python train.py --encoder_arch="quartznet" --model="encoder-decoder audio transcriber" --dataset="two synthetic voices taking turns or overlapping, over music, noise or silence" --train_examples=26041 --noise_aug=0.002 --n_mels=80 --hop_length=160 --input="log_mel" --spec_augment=false --win_length=400 --tokenizer="char" --vocab_size=32 --encoder_norm="groupnorm" --encoder_activation="relu" --encoder_weight_standardization=false --encoder_drop_path=0.2 --encoder_depths=[2, 4, 4] --encoder_kernel_size=11 --encoder_stem="single" --encoder_widths=[192, 192, 192] --fusion="prefix" --label_smoothing=0.1 --decoder_width=128 --decoder_layers=8 --decoder_norm="rmsnorm" --decoder_norm_position="post" --decoder_activation="relu" --decoder_mlp_ratio=2 --decoder_head_dim=32 --decoder_fused_qkv=false --decoder_bias="none" --decoder_qk_norm=false --decoder_parallel_block=false --decoder_inner_norm=false --decoder_kv_group_size=2 --decoder_positions="learned" --decoder_prefix_bidirectional=false --decoder_connector="mlp" --decoder_tie_embeddings=false --init="orthogonal" --residual_init="none" --optimizer="cautious_adamw" --lr=0.0015 --beta1=0.9 --beta2=0.99 --eps=1e-08 --steps=7600 --batch_size=512 --epochs=149.4 --lr_schedule="step" --warmup_steps=220 --weight_decay=0.1
Rows from block 2 of the text decoder, named by matrix and row number. Each number is 128 + 24 x the weight over its row's rms, rounded and kept within 0 to 255. All counts start at 0. Numbers have three digits each. After the name is the row's rms in percent of the matrix's.
# proj: attention output (decoder.blocks.2.attn.proj.weight, 128x128), inputs 0-127
proj.44 108:139124163097140140131104150086120141151033144116156128139103161125143100129091129114072126129124106110133156130116139122152134109142106096096137131178122108118144096144167152092101136137137094164115130131146168162117117113134118143130181108138142130134098114122141104119106139142111121125149122125155158094135142113119114157110214153122135105090133178151125120149161120099111114146107
proj.45 111:125105137165115122128132101082088149198181126152068155135137163136146137127096124133134153158138175140157129131112111104119137178110141153096128144141113122116126143129121124105137114116091132130153156112155150150115148131120149124112146132119119157109159163096150141097127136100119156148161124081112147156170182129126101100172134160155153105145111115126086138081138129169116123105103
proj.46 089:115134125151170157139128136158100130131087127070113101119139103115103154118125098091167121106088148145126163066135151124141116166127144108137110138112149102141153105107082119112136108101135113103102111080141125122131128101129120161153155136088140162166113117124188099106132105121158153106114152132147077136120107130113090141166158173109094124142110110143143133120162163097136098114115
proj.47 103:161149092100106115131115091126131176131165081133149112121132134199144120098161157185150138137118145145119156150131147130122107140136161133132145125150127127097083140116096164105122087116106132118148153112076147154140089139089123152137168149118106167144121090150145134072164112102114112085164123104107131131148156151102119145122123139134123143142119153101153115144138125134158076109127
proj.48 090:141085138109127154129138090120138129140117156114137149157140098131113111089120137101129137113155133102146104149154101110120150109130157114148146151082141071141064164152074160131193085074149100103132110132112143186138113141120103172106120143166137142124118111110142154137178152137146112135155140136132140123111111105123137128119146131086160114163126117145113151168089101127142120111129
proj.49 089:127168098126083141136166125144134125161117086112096132130151144155138171122079119143103093123113073165145143122158151099108120142121145134120156155140095145145072145135146132132121119161155126123121175141140155137094063143135124107157099123131139099091135129115081146097099165142181112107165119142126124131138150128160106167131084116092123118131138118127125101155136124131090157151106
proj.50 095:134131133149151106156156127125144124109135116125161132141108166126119141123116112186132130118119180118154105163158175128164075158132173120135125185139127119107125103118117130115161145115134140156185082171127103095120131156174148099113117100156104100196133130126097156132127154119117122126151155120104159132119116117131129156118139116084083116146112127079128099119104150117094153121140
proj.51 093:108112102118130121130132133162119080103134125099148152100120114112108160130124145143125138090133133100129118144149096149109164122159098112156154113129171113124115120142123112134150111123150100127171080137109124122178103120159169126146179078122113134101105177144128130090141130156112173161133106113136146179129093158174147116098097126161092090137109130115176128124161125110185140141130
proj.52 105:152152128068159114144157142117124119098165145127135130135140117168088158169164106128179103095156081159161135154127133136157104095115163147130116118129117106145075152131152134140116113106132148123164086112110137138125138163131160137100105146161148116150106121140113147119151089121143107163134129163149136109133127108135143150123103121123153132084087191169129122156120126107126077136090
proj.53 099:120138104143120149128128116122177118095135102160071089163131140104171097126125120142133132141135090166146156148112123131141109132104136121109117134127147131106176119133127106101135093179153093096162140094139127101116113147162106135129143121158114078133166139146139129093154103126168122143158126152152190150128140165111176135135151140089127127081141114151170160151149114136162113162109
proj.54 110:113083137149149177116123122156114151105158103118167149095108129122129166154144111127172086157126132142160108150121102102138169144102103112135141154104143093151142148093114121153104116094092099121085106151143108146157135134172111090135108152069072113103155123131132123128119108102108163117100146159136082134083106112109183109138137128142140145103132122131118116123165135147118139137158
proj.55 118:125151125107097124185113158123156143132081132135113113133160124158159131141098111123126126142145107149124082164121151139219148143150126096147119096132145125123143140112117101119140136161126108130135154119107105132140163143140093135114128165183133160118088132118091128169107115161117096162134104130086122120183121145149106138117114124108127176174102119154083109115142099150152105120149
proj.56 092:125093123120136066126125097163111118121107115128093095123129129118137070159134141159086162122096112098087115138087129135064155140135114117148159155161138141124126089140106126114162145134130101133138085144080139116094134144138123122135135144120160131154153163137080131115130140095142125152138124107113117162163111079145143160139171159123141173138098121142125132083139148107156176131113
proj.57 096:134165152119114127156145119102162083160134092152136173162147171098109167144175125117105164136150102140135133120138132125111132121139108123176105119128113132132117132133132156135145103099111048114125143112112155124112109131104118126109152082127127113112107135152101105075142156116130142107095154117091143150143125142142114140124158164172117134117085169120153156155167155074113143086131
proj.58 115:134120173119124145110096081201169104111126149145159140130117112127126145118135149104134143154182133142138150109132122129119156148124182121123099120128111114119156104118080128106177101147087153154153118095120110112117115175147128147171128128085154150096083143127111142092185162137158113115125099129095133150121113120148079108142151167135117111108083119115138129130127137113152108144144
proj.59 102:114097140113080165169139141151092142120090164139130125095120166126170095186145136131125120166124085110090103100131110129181126097135111085124115165124148102174145132081170119119141105130098109157131133118151128107198133115145117125125139133121158097119164110130154170135132138116128134145137147145139071121115146154147172105130138160127093103137130127132110154130148128139112145108145
proj.60 111:094119106120138155120120146134108119154102119111127148144121136083124123134091085121112084145130139168085123127115147088079164154128116111101137141103151096152128128092146125134169130105101111158133140073097161160151187105106156158134107150111116139127137138173154137137137170094094121128129129088138140142139095082137146142145110111115110135079091127131145092135096170129089150111136
proj.61 100:123112099143142114100155150126158087104141158137079069163125145132088117143128152133138139181144161147144141120134156144158096131138142126133144107148107113115134149120139127129105141112156101112122167133075157113143142076175155086139120114156078131143138177117142135093132176114115078164173108152115132087163113141164140126120133125149101159106132117150143127126103146124138126092115
proj.62 105:147179116122155129179121131122144127169132130114147123122126095114152169071121087149094087155121189148149153133169152120110099136151131123116113141145103153144107112130125134139144080108152129128133111116152177107105108122151125149154167094148146100125094135133122142167118103122143152119140169110114148137071150117100144155101174126146196135134148097137117137108127097143144099136142
proj.63 106:145072143121145118114135161147124146156111174127135124101116141096155134165133175131161139116169139123106146112072144137144119174155118096121127115099141153137133099132126131138181119138095103149114073119121148060184138087132115122114110091140137129136126095167088125153125176106122120138093123110121124147154151154151133114130128144151111120160130117124136161151117167102178150110121
proj.64 108:116139151131132121113115097138048125126109167129143106130151183129138103108154117109072095158100186135128110128147114135122137150127123095124103135095155098147131132112107132099102141097114152140161100117129103144096124163130115134109079148162119100117122131113093151144115167132111100119074157118129088158157107151170126085149122147150143106131125110138128130107114173148171164138140
proj.65 097:112067142143149140132139083172099136167111177137135121137104139171098141110154106131113100118159123134150101140119122138112122147130149115138092144112151134130114127143125136161114136167097124137126137115097075129122122175099117156140080123147124057133153173133129102150176156148130158125135070116120148159084118144128125156124124193141138124140128121093103133122147136091104119151113
proj.66 110:101174142147117129130131203130122168107100119127117125152105115172101109138116155081152119128136135132118090121167141139146131131145115139149129172163131167173104145087119114148143095099113167092146136096107108149138139121147134136112089135127129110056090106139167135138040110143124164143147118124130147137138135074114127120150139121114140142143119122136120118084108133123107138139122
proj.67 100:084124114117145134111096155145122120110105138076108103109140125142130113144116124125123122104120093152118147141104131149164130092101136127137092143173117109113096134144112108084097138167131169134106098111158183133109091147145185101117173146099147131138134165130124157145130130171159153131139140118071110150098103131082105135180142118157121116116114143149122113153124112115094156128067
proj.68 094:123097125141138133160110097153141134134153104105160094162152114132080111136105149110130136100093123164109124108159119153129159109129144133124138129153119163127100094112134155124090087118112127190073155138116126119160082134067161120095090097118133130087160154114155118133168118128121138105148144095126116124161113091109107177123103141146089098110106105127110110094116121153126093146109
proj.69 114:131090117143125116118116162155107093171141140144117129129092166159133128157151154096138152119113155162131129104161133128092166130168140132135145116123162151094108110151133115130089134065107143136140172179139123100138119078137100090154134116149104145112143141122067128096071121077117147118118134124121103145122136135159098131116147127150140129105134091113127121104130096117101167072146
proj.70 114:116142076129130140142081131119103114126109124134118131170126158168158139156109119151122141103141123145109137125147107107140109136108136127140175073155151132118148136118117161147185106126103135125171122137126168113186127128134119133162142149144138153169147156092092149092133147156112080171075097057116112139139087124101135146125115164137117147138108143119143122147094089121154143115133
proj.71 095:144152141147159099106147137133114172135149139123097130115136116120134087124108155126107118129148156158162152120125154128064106106129128142158111177094174114109093159128109139112139120077135114154129140165101104098114162133164160151132079096124158153124148123116133097149131160099105117084072139134133110160083100119158119121126105090094102108092140116158093145133110135121132151122160
proj.72 099:155095130138126132134138118143093115140115130124129150108127155095159107142156143112119142120121186130132118096118072145108108177131084107104120137125132105157141141128116086106137116157127144150190115135116114123119100085127177137104116114149141093119135067121112130172153135129122127108092112105137080137108138076139142093129132155149076151131074086145152145098157153114136151113155
proj.73 101:108094111080154130085119123126094161131175111109132160149091153128092183137169130155145111071088116125182136134156142124119123128141106153168092166152116136112145119170120111133118120130151084149115144156147100122125157158125138168129110133128148151160143113089111147115097142117118095158149142096133139126135144189150163119134087120123141116111121136109131113116113123070139123149125
proj.74 101:127107111112128122082142088119117159144130156150181108117168105115098156108114099134156108132112131076136108140128111182156131077148167186142102098124132133122111091163141141123139121115137097148120131133071163161110128123101098100106136144131167150133096164155174088133142123100113119091160132089133130130101130101134158144149148120116129128111108101121144136160122157104163103102131
proj.75 097:108125151143160120156151081130146129118110109106129170129138122171094085157128152145155146077138132141105155151153134149160132146120139142094130138136116078096105118107160147083109117136096106113113116158103172148108151126090139124133151084138126170092117083084120096112137161083097095150138111132091150128121114083140134143152103113097141110138132136108120123112134114062128127142099
proj.76 094:122133153099109091104136172159142088075114132136126110087183135145104081132119118122170097152085127171148131123115131143112112099126179093125168132110164125144136101136122124113116112089124124161112146130195096152152116097114122092126102101136111126150117108135163157139141136141156097159135138118144099143104121152070138100146162107122144141127099119119123096124112123114073118135123
proj.77 100:145102141170102107129091094128114126099138107147107141093123134122106099113114141120109091138108127174087134103124172141117103137145126169112126137117116132169079152139180141127114129139097089090086128145101111135080149075100139114119127129120146153110084142106157109147140166174172116122133099124131102144163079147124090150143102140138165153139120127109127156128127158150154163114109
proj.78 098:128101123105154132091126145121128142165131143114150169122078174126126090134128124121111135143132123142098145141124119150104117146151178090125049154080120135133137123154057128127136092157157121108092121120129127126100183087136125107133158150087122110108113140143134100111102158129144172133143104113108068140097107142147122124107118141089083109123112111126139135151123091132152156138128
proj.79 112:128099133188105144177132126114114120133133147115109121124146134132150121129141146139066148129159178151141144152097088114116129137165112170107123095097140133134112112149134137106141086120134137133112112129119102124069107197085146120132087094140129080090095126164105113143130092128150153129135164114124087164130150156157145111118115145125116158137136113128109123108118171127094172099151
proj.80 092:112136111125129088132118089076159136123129178113117123138161139085156162088156096106149112109165139112100153120110128109082094132128119130079123095124129130136114152110164156139143113172124149111170117164123134134070134151129131127171169143149154126120145128074106093139123127143130127109164129173096152122180156116131125139131164137162119110130135132140134135125138158105182112108098
proj.81 116:165104143157130157151106118097167165106106121115164090124145145125126143140118122158106126157079104112135123140127165084102154141111092093138116119143137102138111107118143144103157130130176127125119168112115154114087147131068154141126154143135099120144094128089154129053144130123154135117103164100140124165124177140142155098114086146144125117137163115092106131119154110098120158111149
proj.82 097:124078123157116105130134114048099152132096114120138163059112167109154110107121143125127144112136157143189148083122129090150146133153121139095115136097161140139131109114154063127128161125135134107121158141126156109134102167130106165123088134131116151093123097149087139094156107135116172095107089128116111131124108109154135101146149137114111138140098111123116122131140133122132148100157
proj.83 099:138147119098103105100066140146132127148113126130153165049123112113124061130067148140153131097109142128115139122130121120167147146112148138106150128115112096150145139112120124090166105143087126150132142067109146109096099139120160097141148166176145115132112117105160119160098092104143099155132143122096141120148094131125105159103138135130130142117158127160129123125160158092131144124117
proj.84 098:101151173128160160130081096157117152118055130143153165165099110096100145119153145120137135133158128108126124145105116132158115137089101147154124116103122149118103156117161139100173153142118102099080105132105125126138136127124130129144136140096128104086141087151107111155169183109165093135109138135103142159140147124143121115110107145140094085094100128160128136128126142104173092139106
proj.85 106:120092139138150193145135117127090183117174097151101137092130122116103101150141141084143177113107132167143135077169127128139104126154123158119094154076161123111117113107135124140159111096182145164106115131122150132108104148162177120141150106120109133099108170147133123129137116148120102129097105102126108171123103113139130115143129158153110153119141098111141100090148143120110116102135
proj.86 108:106163116141117111103124110133144181204144145118113117127154130105127171121133128146117102128115105080122117118106111110136128086160132135115127128126152099116087103110160160132157185171148128101174128143100088104159127100130085133122138132099091115136120075158099152116097108134135099144157106101137121104140079132122123107169139140144133099111126127138125104130112152115168125183104
proj.87 107:135120102184132156146103171111112126096136108133130154139143125147128118150131126113096125076114108139166134109101160177112104178149131129142110124143127135076115097104126131156126150128092134176066149104111146117117090111152174158155134164151123148130127158089144118119157159117093079169139187168117105130117137107150097146113147126127125170102117152117138136146134119124123108117134
proj.88 091:142104143167122096112125076102111106129142109168119092124166143079092133081103129132103177105159132150120098165155160128147110113103130106123120133127122104110102151097118122125163104113130119127163148120124140102112094102160131129118115142130167107096126137087135106088087132170133097172092096094142112151089123141138128118121115119129129124155112092140156126147182125096155161150087
proj.89 113:120187139121118121134094164126148098123114052134147160139128097123111131120127143128137140122088126113127147111124147139124118104136132128077130113162130136107103108143132086127155102114094157146147173140101167128148152182146130136116148080117120098124111098051178101169101118143121154195112140148098131140149135147135136135153112146128119145133135120153130194141118133122126128112115